config.toml
targets = ["finish"]
optimizer = "soap"
l1_shrink = 0.003
Rows from block 4, named by matrix and row number. Each number is 128 + 32 x the weight over its row's rms, rounded and kept within 0 to 255. All counts start at 0. After the name is the row's rms in percent of the matrix's.
# fc2: token-mixing MLP down (model.blocks.4.mixer.f.fc2.weight, 64x160), inputs 80-159
fc2.21 099 [138 160 173 112 103 124 143 140  87 100 138 137 161 121 119 165  62  85 160 138 115 170 139  55 158  77 104 139 203 152 131 105 156 115 115 128 135 111 231 127 138 102 110 157 104 116 151 124 119  88 154 171  38 103 120 133 139 145  60 168 110 135 113 140 149 136 115  99 137 139  88 138 184 126 125 106 146  75 104  62]
fc2.22 104 [ 97 107 129 136  86 140 126 104 132 140 126  85  79 142 101 166  80 104 151  67 146  80 112 130 170 100  98  62 148 131 107 106 119 155  83 153 163 166 189 159 130  96 166 135 119 120 142 153  84 137 123 130  98 128 127 117 143  88 154 171 140 144 139 129 129 127 143 147 127 132 147 125  88 177  46 129 120 147 180 106]
fc2.23 095 [128 136 167 135 107  68  82 145  43 125 141  76  66 111  40  91 120 125 151 138 160 105 103  99 136  42 125  23 165 172  91 125  97 110 126 167 177 149 152 151 128 123  74 141 127 150 112  97 167 141 181 105 109 152 156 165 210  34 124 162 134 125 117 116  72 115 129 128 117 160 102 207 146 124 144 126 113 102 181  92]
fc2.24 095 [ 64 126 140 133  79  91 176 132 107  96 128 183 129 148 159 113 181 107 132  85 111 163 128 166 197  79 120 107 197 137  66 130 151 126  73 154 122 124 131 180 121  94 125 163 107  99  30 143 128 115 216 136  91  95 129 112 106 133 129 126 117 140 149  74 146 124 151 134 122 151 110 126 129 128 112  47 149 128 133 149]
fc2.25 109 [153 151 151 115 101  87 151 107 188 127 154 137 147 116 134 191 131 112 118  92 128 182 117 113 194 157 135 135 162  96 161  88 112 150  56 126 143 136 137 100 153  66 128 129 113 125 180 181 120  93 177 111  78 114 115 154 153 109 119 106 124 192 161 145 165 171 145 172 141  92 151  34 103 126 130  80 154 127 143  94]
fc2.26 091 [105  67 118 157  75 103 108 230 112 107 134 128 111 130  83  98 141  71 212 136 117 186 152 141 129 131 140 138 155 135 131 127 122 113 177 106 163 137 185 154 123 150 120 128 126 109 141 145 116  90 124 133 151 109 101 124 126 119 141 178 162 106 126 194 141 158 131  96  73 119 107 134 210 153 119 137 126  71 146  87]
fc2.27 098 [ 67 172 102 169 102 176 105 149 127 104 183 107  82 151 104 117 143 105  83  68  96 113 168 165 149 147 116 100 144 134 137 142 142 100 204 121 204 139 137 152 142  65 133 128 142  92 163 148 116 112 145 106 105 155 127 143 175 118 111 150 122 155 122 118 134 191 148 134 163 144  89 134 145 215 160 171  88 132  87  98]
fc2.28 084 [ 97  96 109 118 117 136 120 154 111  73 118 120 188 176  99 132 143 200 157 108 110 126  97 127 174  86 116 107 147 142 120 174 149 147 149 154 172  90 141 145 111 158 159 166 110 118 143 177  68 106 136 111  89 119 144 137  52  91 101 199 110 150 112 176  55 148 156 139 142 141 101 176 123 153 111 106  90 146 125  76]
fc2.29 098 [121 110  98 156 156 122 121 169 119 116 141 119 154 130 152 127 125  66  50 113 128  84  48 161 179 110 103 112 100 155 184  94 118 154 159 152 161 188 115 148 119 107  97 161 140 119 141 128 118 131 153 157  77 193  86 171 120  37 137  84 145 155 141 139 158 178 159 129 158 142 112 116 125 148  94  54 107 229 128 203]
fc2.30 117 [123  91 153 154  69 136 177 141 173 133 163  97 116 141  53 114 124 126 128 126  28  97 151 127 208  71 111 150 148 125 122  83  94 156 127 125 141 148 167  98 156  88 168 146 149 110 121 196 125 102 119  70 103 142 108 171 171 118 134 143 163 154 151  47 167 126 147 175 135 136  96 123 102 171 124  93 135 135  98 129]
fc2.31 084 [108  59 100 116 116 103 136 123  87 167 123 115 124 140 138 128 126 120  99  91  82 136 109  89 141 114 101 125 112 117  83 123 107 184 159 120 174 151 127  54 130 169  81 173 136 133  83  87  76 129 156 110  42  98 139 157  67  79 141  77 140 161 134 120 115 147 142 102 137 147 158 124 138 169 122  50 141  43 168 114]
fc2.32 083 [119 138 194 151 176 122 149 130 161 146 110 160 116 119 103 131  73 124 110 180  65 114 124 118 122 174 169 154  91  78 177 154 126 131  96 123 128 100 132  95 122 146 132  95  99 133 155 126 106 133 131 104  83 144 108  92 123 115  55  94 127 161 141 145 111 132 136 156 124 104  98 164 128 187 161 161 192 147 166 140]
fc2.33 097 [ 89 148 132 128 151 106  97 144 205 168 120 121 139 146 173  97 100 146 132 135 149  39 183 141 137 105 149 157 127 132 169 135  85 101 142 141 140 165 130 135 131 150 162 115 106 105 115 131 126 129 105 132 152 137 154 141 166  87 123 127 110 145  84 158  98 106  64 124 127 112 131  79 136 117 120 125  51  89  74 101]
fc2.34 097 [118  72 136  84 111 115 123  76 138  78 131 118  92  41 147  97 155 109 144 145 141 161 195 131 246 159 126 161  92 133 124 130  77 141 114 116 149 138  71 128 187  87 158 185 133 138  96 153 127 185 156 148 210  80 107 167 119  89 126 117 138 136 132 127 120 150 136  99 143  73 146  40 116 123 131 112 172 126 113 135]
fc2.35 095 [104 127 167 186 139  87 120 137 148 155 140 161 157 156 115 119 159 133 125 127 132 109  96 128 155 125 114 164  98 108  91  98 217 115 128 102 130  56 124 139 142 115 112 114 118  97  67 173 110 121 152 143 152 132  80 155 113  79 129 170 126 112 100 108 165  98 114 125  96 169 173 115  80 150 125  94 145 114 151  82]
fc2.36 104 [105  83 119 177 118 142 154 149  64  67 141 144 136 160 152 126 137  82 121 127 130 121 109 123 146 110 177 154 138  97 142 136  90 120  73 112 140 112 124 136 134 118 118 185 120 155 114 151 115 104 188 131 137  64 141 139 115  99 137 105 156 137 189  87 148 140 145 129 121  96  53 110  56 110 136 139 130 133 119  75]
fc2.37 120 [ 94 115  50 139 126 118 129 121 107 113 178  98 129 125  77 113 152 116  93 126  94 157 132 111  99  73 166  95 128 133 119 110  78 135 126  81 150 160 140 100 131 136 155 119 117 108 129 134 128 100 205 125  47 149 139 142 128  80 143 142  92 160 159 141 169 139 163 108 130 112 168 107 131 171 113 116 153   2 143  83]
fc2.38 100 [167  84 153 156 134 141 122 120  95 161 162 157 113 112 135 125  67 117 166  91  98  27 119 127 113 141 128  95 148 151 154 182  68 140 148 113 146 128 120 148 163 103 122 125 119 157 146 102 138 130 142 125 142 176 134 133 152 144 154 106 151 149  63 142 110 190 137 138  93 106 133 180 161 124 124 115  90 188  82 127]
fc2.39 108 [160 114 135  81 137 171 136 135  25 164 123 130 162 164 185 116 165 106 129 117 132 107  79 107 165 151 167 119 132 137 160 124 170 140 134 119 171  91 112 129 134 137 145 138 132 104 114 133 137 108 149 149 105 118 132 150 139 106 158 120 163 177  74  97 182  92 112 137  78 115 178 136 137 107 103 140 174  87 160 125]
fc2.40 095 [ 85 120 139 108  67 130 111 134 128 153  99  92 108 125  85 220 148 124 137  60 135 127  96 176 170 143 105 120 103  80 108 176 139 134  92 132 131  94 163 201 148 104 156 134 141 121 168 153 134 118 121 147 103 106 120 125 128  78  83  98 105 142 131 141 136 146 103 124 132 109  94 121  66 113 102 117 101 148 239  87]
fc2.41 107 [106  98 123 126  89  63 170 128 166  59 103 115  85 102 108 118 128 107 126 114  90 161 139 124 117 104 131 142  93 102 164  87  90 144  67 125 160 155 192 118 162  69 135 106 119  66  61 188  96  97 216 104 117  69 151 139  93 134 117  99 160 148 182 135 124 144 114 124  57 126 152  64 104 164 123 195 126 121 133 130]
fc2.42 117 [141 171 120 106 100  88 131 131 166 102 170 143 108 123 115 147 192 118  96 117 114 215  64 155 151  91 101 117 116 135 121 123 130 184  82  75 186 130 144 134 173  47 127 139 119  88 117 182 104 128 112 119 155 132  83 151 137 153  79 191 112 188 131 117 148 136 124 144 132 121 102  66 152 180 142 128 137 111 133 151]
fc2.43 105 [120 176 127 173 137 157 174 122 112 136 153  86 104 190  97 127 134  94 155 125 133 114  95 127 137 122  81 122 171 161 132  62 159 124 123 146 125 186 145 122 158  66 147 145 144 122  96 149  96 110 170 158 132 129  97 173 108 121 152  95 185 160 135  70 167 154 143 129 143 113 144 103 130 158 104  41 112  46 152 126]
fc2.44 095 [108 171 163  88 156 118 153 118 167 176 163  81 156 168 157 126 115 140 108 125 112  62 105 166 214 151 112 122 126  90 128  80 172 164  58 157  57  83  93 124 128  60 105 150 156  86 140 134 135 137 126 160 133 119 132 134 196 105  82 129 130 116 119 126 159 139 201 113 133 143  93 107 115  97 133 125  94 119 137 128]
fc2.45 100 [ 81  95 102 139  99  90 144 159 132 162 133 124 156 127 128 128  81 128 182 104 121  92 113 120 124 111 100 148 137 159  91 127 135 182 108 111 153 121 159 161 155 103 143 195 167 135  45 172  66 129 109  85 162 104 145  99 170 110 123 143 145 154 120  88 183 140 151 151  70  99 138 117 108 216 101  88 134 129 134  87]
fc2.46 084 [162  98 149 172 138 130 139 151  60 125 131 121 112 109  83 110 114 143 131  72 115  97 130 164 133 129  93  97  87 165 153 173 145 113 145  89 135 142  77 177 112 163 106 176 130  98 168 143 149  73 154 109 210 148 123 119 152 180  97  89 102 119  85  93 112 148 137 105 179 121 116 127 172 141 142 161 169 130 139 152]
fc2.47 090 [ 59 161 108  96 139 195  50 123  92 118 173 154  73 151 115 159 143 134 102 126 112 136 154 152 164 108 122 125 108 180 176 128 119 145 159  87  59  61  80 133 132 130 126  99  95 163 132 125 166 129 160  83 110 123 139 150 219  97 103 137 148 103 166 157 189 172 138  91 145 158 136 133 162 119 145 169 133  97  93  69]
fc2.48 081 [192 130 101  80 114 114 177 112 183  99 141 130  93 106 165 157 140 129 142 138  97 111 167 122 109 128 151 148 101 138 113 166 145 108 148 141 113  95  71 147 125 110 140  99  89 111 129 138 119 123  79 126 112 140 155  77 171 149 113  78  37 137 135 130 145 119 125  94 147  67  65 117  91  89 123 117  77  84 134 143]
fc2.49 093 [104 131 133 175  88 119 130  95 169 121 124 111 126 114  97 117 123 127 169 149 134 108 149 141 130  69 178 153  54 124 137  87 168 124 101 162 109 191 131 104 133 142 132 119 172 159 155 135 136  90 186  95 116 172  83  96 113 127 149 131 184 137  98 129 133 129 108 119 133 144 131 104 127 119 124  86 152  99 202 135]
fc2.50 111 [ 82 124 145 139  92 166 162 136 163  57 130  76 114 112 119 153  71 157 147 127  74 126 126 130  74 155 134 157 107  72 147 136  90 181 119 122 134 121 113 116 167 106 166 151 131 113 116 129 100  98 119 156 145  63 122 152 223 105 120 175 163 135  66  93 110 108 174 166 147 132 129  95 130 161 139 133 147  62 123 126]
fc2.51 092 [217 134 142 113  91 195 145 105 203 176 128  62 143 127 125 150  95 156 128 129  83  90 132  93 118  87 119 239 128 122 174 122 166 159 182 121  91 153 123 106 112 123 127  98  92 172  79 137 130 119 179 126 123 112 124 130 141 158 124 159 151 131 111  93 165 150 134 103 177 128 142 107 116 103 161  99 121 120 123 169]
fc2.52 115 [141  61  56 155 129  36 121 206  83  95 130 104 132 136 147 132 188 123 119 144 106 108 146 132 174 158 122 152  77 105 134 116  98 164 142 123 173 125 125 158 190 106 144 154 132 123 101 155  72  84 135 115 112 125 106 125 129 116 127  33 108 130 159 169 137 130 134 145  71 123 103 112 114 135 181 124 177  88 141 159]
fc2.53 114 [134 107  91 116 109 112 155 147  82 104 106  81 108 134 114 170 115 113  72  54 104 114 105 136 176  98 110 120 110 110  90 149 115 149 126 136 182 145 144 136 163 115 156 147 144 101 109 137  86  87 150 168 112 119 133 160  44 108 140 111 180 100 142  99 130 119 131 144 144  85 123 113 123 142 126  96 171 181 109 130]
fc2.54 085 [183  96 121 135 108 162 135 100  74  70 152 146 146 139 125 172 184 151 136 131  78 168 125 102  72 135 162 143 127  94 132 123 227 149 156 121 170  67  86 122 133 129 104 126 138 119 139 101 114 110 104 101 124 102 117 106  96  99  81 128 115 109 196  78 161 135  17  98 122 116 141 116 104  86 127  43  96 132 134 143]
fc2.55 102 [117 134 133 146 142 125 112 167 110  61 111 125 126 113 126  91 116 114  88 157  82 123 132 132 190 100  98 166 129 112 130 137 120 140 132 121 124 159 158 103 121  76 182 120 156 149 125 108 143 137 213 113  82 117 115 129 107 105 118 125  94 107 181  87 122 174 127 106 123 109  73 131 141 142 129 142 139 104 233  97]
fc2.56 100 [116  53 113 138  98 190 130 138 106 127 133 119  99 111 112 128 210 121  69 127 119 169 137 161 168 110 125 119 136 139  60 110 142 110  87 129 121  77 122 138 154 121 135 130  97 124  85 153 133 146 208 108  94  87 140 177  85 113 110 156 183  83 153  86 154  97 101 115 134 193  68 129 153 166 163 130 158 114 154 181]
fc2.57 119 [120  82 185 159 145 105  84 126 201 120 136 140 127 120 126 111 121 117 167 122 134 117 139 118  93 129 162 103  87 107 162  72 191 182 103 138 107 146  77 165 146 103 149 106 211 135 117 143 105 150 102 115 123  80 149 178 123 131 100 107 134 117 128 124 158 140 122 145  81 117 122 139  97 162 165 131  77  77 146 104]
fc2.58 116 [123 158 135 160 134  76 104 105 117 164 115 148 117 127 100 126  69 122  96 141  76 162 122  98 156 153 140  90 146 179  93 152 104 125 117 155 136 124 122 116 159 189 120 149  68 128 122 153 147 121 139 128  90 125 116 179  62 116 122 132 196 121 255 106 131 130 118 111  99 147  87 121 100 145 117  98 148 179 169 154]
fc2.59 100 [137 131 152 113  50  80 143 120 155  81  99 133 145 143 148 146  71 184 102  15 126 149 154 102 112  48 135  68  73 151 134 120  87 205  59 139 146 106  77 133 145  66 125 112 175  65 129 160  71 109  80 134 132 127 120 103 136 129 125  58 182 146 138 106 134 136 122 130 132 159  91 145 122 167 123 117 125 197 138 161]
fc2.60 094 [ 90 123 147 136 128 137  89 174 136 181 140 106  75 137 137 146 131 148 133 120 121 107 148 127 131 166 147 230  44 118 118 121 128 147 162 154  98 144 111 143 114 106  92 130 127 102 141 133 139 123 199 144 124  57 138 147  90 124 149 224 139 119  83 159 139 122 165  82 155 161 142 139 193  75 150 123 149  79 128  95]
fc2.61 092 [180 153 138 140 132 123 126 112 120 125  94 135 187 126 100 129  98 117  74  72 146  46 166  98 118 127 152 147 115 126 179 105 150 216 162 127 152  89 105 150 144  96 178 139 175 135 138 184  97 156 222 110 128 124 112 144 129 148 132 122 114 183 176  70 175 132 125 144 127 111 113  99  99 160 128 106 100  64 163 118]